A small image diffusion model, trained from scratch.
Model: patch size [6, 6], layers 6.
Data: 97500 training examples, 14.9 epochs.
Rows from block 3 of a small image diffusion model, named by matrix and row number. Rows with one number belong to one neuron. Each number is 500 + 25 x the weight over its row's rms, rounded and kept within 0 to 999. All counts start at 0. Numbers have three digits each.
Before each neuron's rows are labels from the 100 images, of 14976 (inputs lightly noised), where the neuron reaches its highest value: "strongest on" is what is common among them. Only what is clearly more common there than usual is listed. The data: flat shapes of many kinds, plain or patterned, on busy backdrops. In brackets: how many of the 100.
# fc1: MLP up (model.blocks.3.mlp.fc1.weight, 576x192), inputs 96-191
# fc2: MLP down (model.blocks.3.mlp.fc2.weight, 192x576, transposed), outputs 96-191

strongest on: orange shape (49); red shape (46)
fc1.488:507496549426553507542490501480487509528539481502477522525456505534514531505511486459480482496551463507523493495546483501517464499505495506499517513486508473524512464485525528481498517534489506508479526497478500500489467466472495466510506525494500429544503478499459528507485472497472475500
fc2.488:510511507495493512512490515506497498469478507473487469449535520454472513501502533510541473530434533495495495499478497492479471481490527499531506501511479501509527527506461472513507459500549466495525486496538526470511536510480496483474503510480494584564506517510472518495497508521552522486

strongest on: yellow shape (66); blue shape (47); its colour: yellow (28)
fc1.494:511508461500501494497523535447478545473504449474490490530473469535527484499496514497488424466464517491443513503498481519480489489490486516501498499485518494498485515508532447500483506526500474467422532554491493511504510492477432514513482426494464493497514491508501485476488487490521486506
fc2.494:487490555540468464547486513497506479501528491487540487496554491504492504510512484541501472499478506490512476500495493544522525492528478507492521507471471487476532480492507469513537511535517512465526475524491483505505514432491503514501516535456503476502484485512526505507481503493495530484

strongest on: red shape (54); orange shape (47); its colour: red (26)
fc1.296:507521524490479476509506487512485500490460488456476480514491497440483477528502499461466464484478499516490501525446486507496528505477467492514509524516457463507493531432506537517484530462522476475469544494516509473490504506437497498524475513472505543494504472508500477518490507473492485539
fc2.296:500480459502482485453523499496502502488526484491493510516517516477480526520494505514518501494492488483502493554531464505541454515480507513498539504511533548518494456549484496505482527448511524505506482517483502460484508484518545471537512522448514517514484485520533495501521551490491476519

strongest on: red shape (54); its colour: red (33)
fc1.243:470514545511483498530482512504504518511519493488474533507501528492488487507491467509533494489521501476523499495481479527555540474575488486533498524552524490524514533510507512498551478472513523486518490514508504510472500513512466488512523480518453454484505548492488501474512490501509458498
fc2.243:516468468479499480451498481513517519484498511505510542495494494504508480480477433511484479483492491499510475542484472517444494454464493522438486483481484525486477468467508485495465515456468509501504503494470505467508503469492506408472473502481502507491521456525519506518479459489499523480

strongest on: white shape (83); its colour: white (36)
fc1.564:505517452472485514449501511488506510487506490514528467517509485514503518498482505491497492487485505514527514428454497494440491523503494484486499428476480533488516495493514525499441531529488515489466506483534449472479487507513496489525522484528510492510467513500537492494513434515494503504
fc2.564:508481503506511525545530480522527520500503491501473560476491501513515515503486487498551507494528486499513503454521528496542500522479501558473516591420535526488476516512473483474490502478529507505506472505526466509490499498486483534510494488509514495484480488497533499509493415509496522517

strongest on: orange shape (46)
fc1.541:506482488491495494534460532480469494479516468505506456494481516511485504500515501450501454509497542507530488499504460460533490507450510493493515535508470483502459501534516507545514478504497491510491495534526448437504517514536465494526483509466544470500515526501525543523528464496547534504
fc2.541:483525502540485479449507486496504495495517516497507539512484482485493488510493504486480506528488502499486505470505483525438575533511522514511467496526520478531523509461516516494487499493483461499503503478567480515518512487539527476464538491497472495500506504498488508476523422476490484476

strongest on: white shape (47)
fc1.429:507576503454543506541506496513490507486486525517474535512533468498521523507483464518527520443493478513493493462492490493516572468462497484493402474481473466462549530502526474510530513530495512474496487499517528505503525505486475446482523490485536500490500482506477485481503476511494513475
fc2.429:502469514496532509500527494538506496490511500483503493471463503505491522509487491467477507469509521511491506398503513488496419486487512535501588524500485507512479423465485518472483508543505496470494494519514527496494490452480473510528457501522481498502509522463475484490490530497512488533

strongest on: white shape (57); its colour: white (28)
fc1.559:485518508503497494492472497524512493485511508463452519510489536473454444475506487440525497514498487489484500480492518500505470511488522501516506518507507462501484499506500486513493553499496447509461529497478567483482503483489456498492496470538462453473520489516518479496424527491464475537
fc2.559:477553506503474500551480507498494505510471508512515491503526457468519471490509519520501524499523513500494523438491501463472549453516536436521519448521525492438518547489503541474516468495499539494499471493530516502518500519507488485512513458558502521493482549460514506488477537519502489485

strongest on: green shape (70)
fc1.376:509476552471474492505493515455471495488507477509481537497519517532507494497508517492395485491501503512520502485489497524544500431502501414492485530484540473467514519477483508516501487490469540508494503485540527495509495509514483475503471517557524515499520514496491508513490516548489474512
fc2.376:502449496574522512504479523472484465530508479513481411508529512496504492482494551488597494464491526494511495490499533522517527486483505489471477501481523439477586501536472474458467484471557498505500502499535521500477492555525468479507522511516501502486510505499497498513510493491508494503

strongest on: red shape (55)
fc1.480:506468455561528490526492490483497510506512498478493494498483483494500501497487553507492466505493486518501485491513515461452501494529508554504501470471515506523467465496504505512490489473539493485491453528510498506497512519502499435514518518502522490514486517493526489476485489503513510505
fc2.480:514520545504507502526518510497502431515484498504451514507498486472482501504465562516566498507505526512526484490493551459535454531469476437477487511495506508505474502517504502483539535486588471527487506524470463460522512457512523484515474485500526501503478524505495463520465500516512477520

strongest on: white shape (84); its colour: white (29)
fc1.166:526522487514499503497527512485503508493477454486521462491497510483511494525507525479463485484510495490519488507514464510469502508544514513420532483530451553450468509528512508460546456527513526507491490528546488485483483478557504520487475501546470484470492520478523497500514523520499505511
fc2.166:486554466493474516490502488501496488493492495503479568495485508502502493512524469507550501513486503519498498526486466497514465437544494520500469481502503454482497489500506505520527522473494502501471508470543452509511493519506492491486488504572512516480513487520512489525455438488531502487

strongest on: green shape (66); its colour: green (31)
fc1.574:515481492520476503511502473497487519522497499491493535554484505458490555464486567527450512452493514502481523477497526527550492540489529508488472506468556525479484531502473475494502490482512488515504512519478526514465521491483496479479524452468438514502505525529518437461487474515492503482
fc2.574:495506494500475500492487526504470496482528505491516495422525470529513533441463482483488509519496472516495528518480501526480512532500539503509515497494547503500517463486546526495504523477477515514502489481475509495521474504499505515494462471502565481518496471474538428473512479489483480494

strongest on: green shape (77); its colour: green (29)
fc1.61:498529527449427505509501493522490474526532461507468538487485516469471529509482528523419529483490502503473480504555481513506490483508537467512475504482518505453448512529495517520533496489508505490524511506490487471464499516517488443499492517466497480437483513501521501510500492494494528527
fc2.61:507405488579518503480482507487503476516487486515514461502519503491518487491490568486511502461483514497497493519467497495542496556472512469478479505515514452444493505480492496465471490451531487506482526495501525497500498457526485541508476495499498484479492503494485502505481461505507503509

strongest on: teal shape (46)
fc1.507:494534439494492504488483491509504511516506506497521523493505492477482508491517525524525531449499530527485516485472504507536462533474507549495512481456489519521539518495512473505496529435438509482494463512525509472467506475512498427498474496502513486498514502500493504481494499472468527493
fc2.507:531493481452490515508483488508495475502500488508509522492429504479507514521508499526493495499501496511484511493533470502444553486485519465479519480573500480522453482525485491509498480512399511493503509498509499542525493410492485438501482531469500504488498523487500501505508532478489479494

strongest on: teal shape (67); its colour: teal (31)
fc1.310:514523483469528451531512467536535511528500495494529493494534513472482487498494495518509513471524471539476474532493497504532501495515505517502483508487508497503512485580545489479515496437512503504503496473502511528492474487489515511462499498510492498515519462481491497532498509502458519494
fc2.310:495492441501527459498495495486515486520502523505493517508436509496516510509506483506459502518515505501508510551495511489476554579499505533482576494479470522478501577440494494487514479427504490496489502487508506506486498513510489413485506500499490510498491489486499495499502498517515508497

strongest on: red shape (58); purple shape (46)
fc1.94:512470511489491465513468480477488527521483519498522491500512485492502490463481520516472460502494486444499480482458512522505549479461501533488495502492511488506464473469512514540483451501502479540523527487522477536482492499497522490512450463485478516515488547522478491508500460505501480473
fc2.94:489531472520444475524525476502501510511480513499504498535461499473487490511521512516533479483502510516498475467519512487510435464467498464520513503520489494549545595521521506495484523502537511485519475505497486506494510494508509443490559511505486508484487515507507511505508474505517505494

strongest on: yellow shape (58); blue shape (49); its colour: yellow (35)
fc1.325:507514508477502522439504477526551497480523523508518480501499481497491493530473509493472549494511516512456548448491462530485491514486531496497540519484474488503534482488528483553513535467509492458518493470525506523472477483515457468480520518491469525477502477517525454485491485531491493526
fc2.325:503517498496499493477509523505489491532467502525508523525470520509494491549473485530511551527488483537453547471489542517509490505551516510542486503506487497488508529490457494458461478496482491443482520521540506469541536502535463537534504529516539469481496528473510441480496505463484495477

strongest on: teal shape (55); its colour: teal (32)
fc1.316:501515491515490499542531489510518530511509509511474510494464483487516482512461451482490492486470451533545489472536511472524512487541473493517496525505530452500511494496468569500508491440481474523487521549493506500512466481493469447548514522507463506467470515482481476498529500456458537500
fc2.316:507464474512504534539509511497496541509508495486551447474439503517509477497471538495493509490508543524528499564487521506525514510469462513504522494509513496495538498517524446525492485493550518521520464466504486486505528515465495491459476515488544478452478481504499464476538505518522467472

strongest on: teal shape (98); its colour: teal (56); square (32)
fc1.34:495539496470539559562515494504532473491511485492493493496539489508477507499509510512526502461507476519512506507553480502533438526527502508459523531525503487535492484590483508512479512487392519499496498524505471487466500482532474484536494509466506492472511489490496501495525491529482522517
fc2.34:510478457501488570457506491510507497498490487492500503491386508475512488482507536508569477492488522487496500522513501520467540491484525520535490505488479503509456499478524496501465519469460500505502480484496466510518495480533495473467485500510497488483524491503494510491535470470495493478

strongest on: white shape (50)
fc1.9:487504496536468503493498504529443529556428476538526523456479534489475488546485501503499464518506508436491452493514551463496495498483489511486501507507495504511527505494457492503491420510505514540533492492473517507522535486511464500530519495491483506497534438495478544519523501480497498482
fc2.9:509515512460434502536509476512512493496475493505489531485511500492495509522526518505515510504514496501490516484500539499525482522478501481493471487446519510482485509499511508517558519500476527462517484509491482508513519461490503439508504492509533494498497522486512503479489524509507501506

strongest on: white shape (45)
fc1.413:498534526511487512471494495533515513518489524538478493501525475522532497436548504523470482506506490503510495529479475502506484502425503507468523531502483488503536511495484481512430520479497490493482425485457539507480497498521467502522478534454501519493513483514492473501515500498510515494
fc2.413:514495492464508551471529493536524532474471527493502537511517493488488502468515468488497497491476512490515500499468474505449483507585518447525515429563464433486525490505545528489523498501510503498479533506466498513539498508506470534499494500483502492470500513493481487500531490508515506511

strongest on: yellow shape (53); orange shape (47); its colour: yellow (28)
fc1.416:506493507493512510498531436484551529501486480469486486481500477461534525526499529501499480481500536516494490534518500526522509521502551512503506512475503488503501480498549447508502474537496525428499536541463495486512481484493515467501530527520513508477520471465563520514445515486513512476
fc2.416:478518524535514479467513546498519486512498516485509524510518515509491510504493501478493467497492472490513487521483508494497497531546534476499474495484434467446557539484489510507496509577387470452517475473493483505490506517505505505492459506517504492498482507505536525479481470475481492525

strongest on: count: five (39)
fc1.176:517500447513493487486507508490488491494519468492517513487505529531501530492479453457548514531525513505511493454515492483468462515523495535522501458426503487468474502509469487482522522482525498495495443506519471480450461513512531397493481502499486500490461455463485484471531481485496527480
fc2.176:477513570485531499540499480500480513493517494513499536502528484489506517518497414545543525564514481525497512456522440491490525527502481430483510490567531494514454505511487500524522488475526516481492524507493459530528520402498479485500530489539520514504497536507499507472523497514511478480

strongest on: orange shape (55); yellow shape (48); its colour: orange (34)
fc1.103:504505485482487433491503476470499509477496541533580487499511497524506498513488502534488511507505486507513533516465477516488480510508491523530510507466494513534518514436548497494485508485522511526494515481487441506550457454480515485493535484490520462499500490481473520518499458446477496457
fc2.103:493527503512484495524482479520506470481506495495593502506490466505496510494486498531518483514530469491508478502502529457482541472462517475506459496513491482494501517537543495508508497486530486474487517493533517499519462506505501484476434496495502485511489479482504477496482507454474492472

strongest on: yellow shape (73); its colour: yellow (39)
fc1.153:513506493444440499477488465515479455500483507514507519496474486502521496495480550482502457509498507506514498484509483515503478523498493518475479472429501456484483485450491501463522493509509513478493511485465500483493503531495524421488490489491494536485508519454507485557525526501506506517
fc2.153:477514515542502482558473527489510492526533485482503487512497479494529497483491493519533515494495499482499500451535494543521494502475516473485557521539501551496516509524510534485528507494531493478500473525492510505498487463502487478529580510467523480493507522469519500489500531494500511492

strongest on: orange shape (53)
fc1.504:505475501505501430505438495474505522508506526537474501514501479522479505482498457478512507498463485537484503493470517487486478518528514480527473507472484499526523520441501442506491514487534521505501474512513486516454521451470481488526425505482523510508519512504474480495460480501483500492
fc2.504:499513519502491494501541512514513484497504461530447512515486445501473504537503437484512490493481522471521511489488527502485540508464475499526561505507521507518475484534493461469508465507551527490506494502557520506490522499523512511511602470461527515491484510486515520502519496515506518458

strongest on: white shape (59); its colour: white (27)
fc1.428:467534494525488486503473490480496505505512512537484507494455534543501467438463476476534485482495470521507514460516505488541507480529508474521466557495536457512490469511501470450546498485494511498479473523460515520518534491544460502472477503544496492542478546514492500466456498463523524468
fc2.428:496521439514533498548473525483502504507505517485505469518518475488503464484489497492513490459495506515495511490489482487523488450484509483536501426590449541472496480482502515501516487471493484498500548490500511466531496542529488532498504487497480516517496485502497496493484546530501490493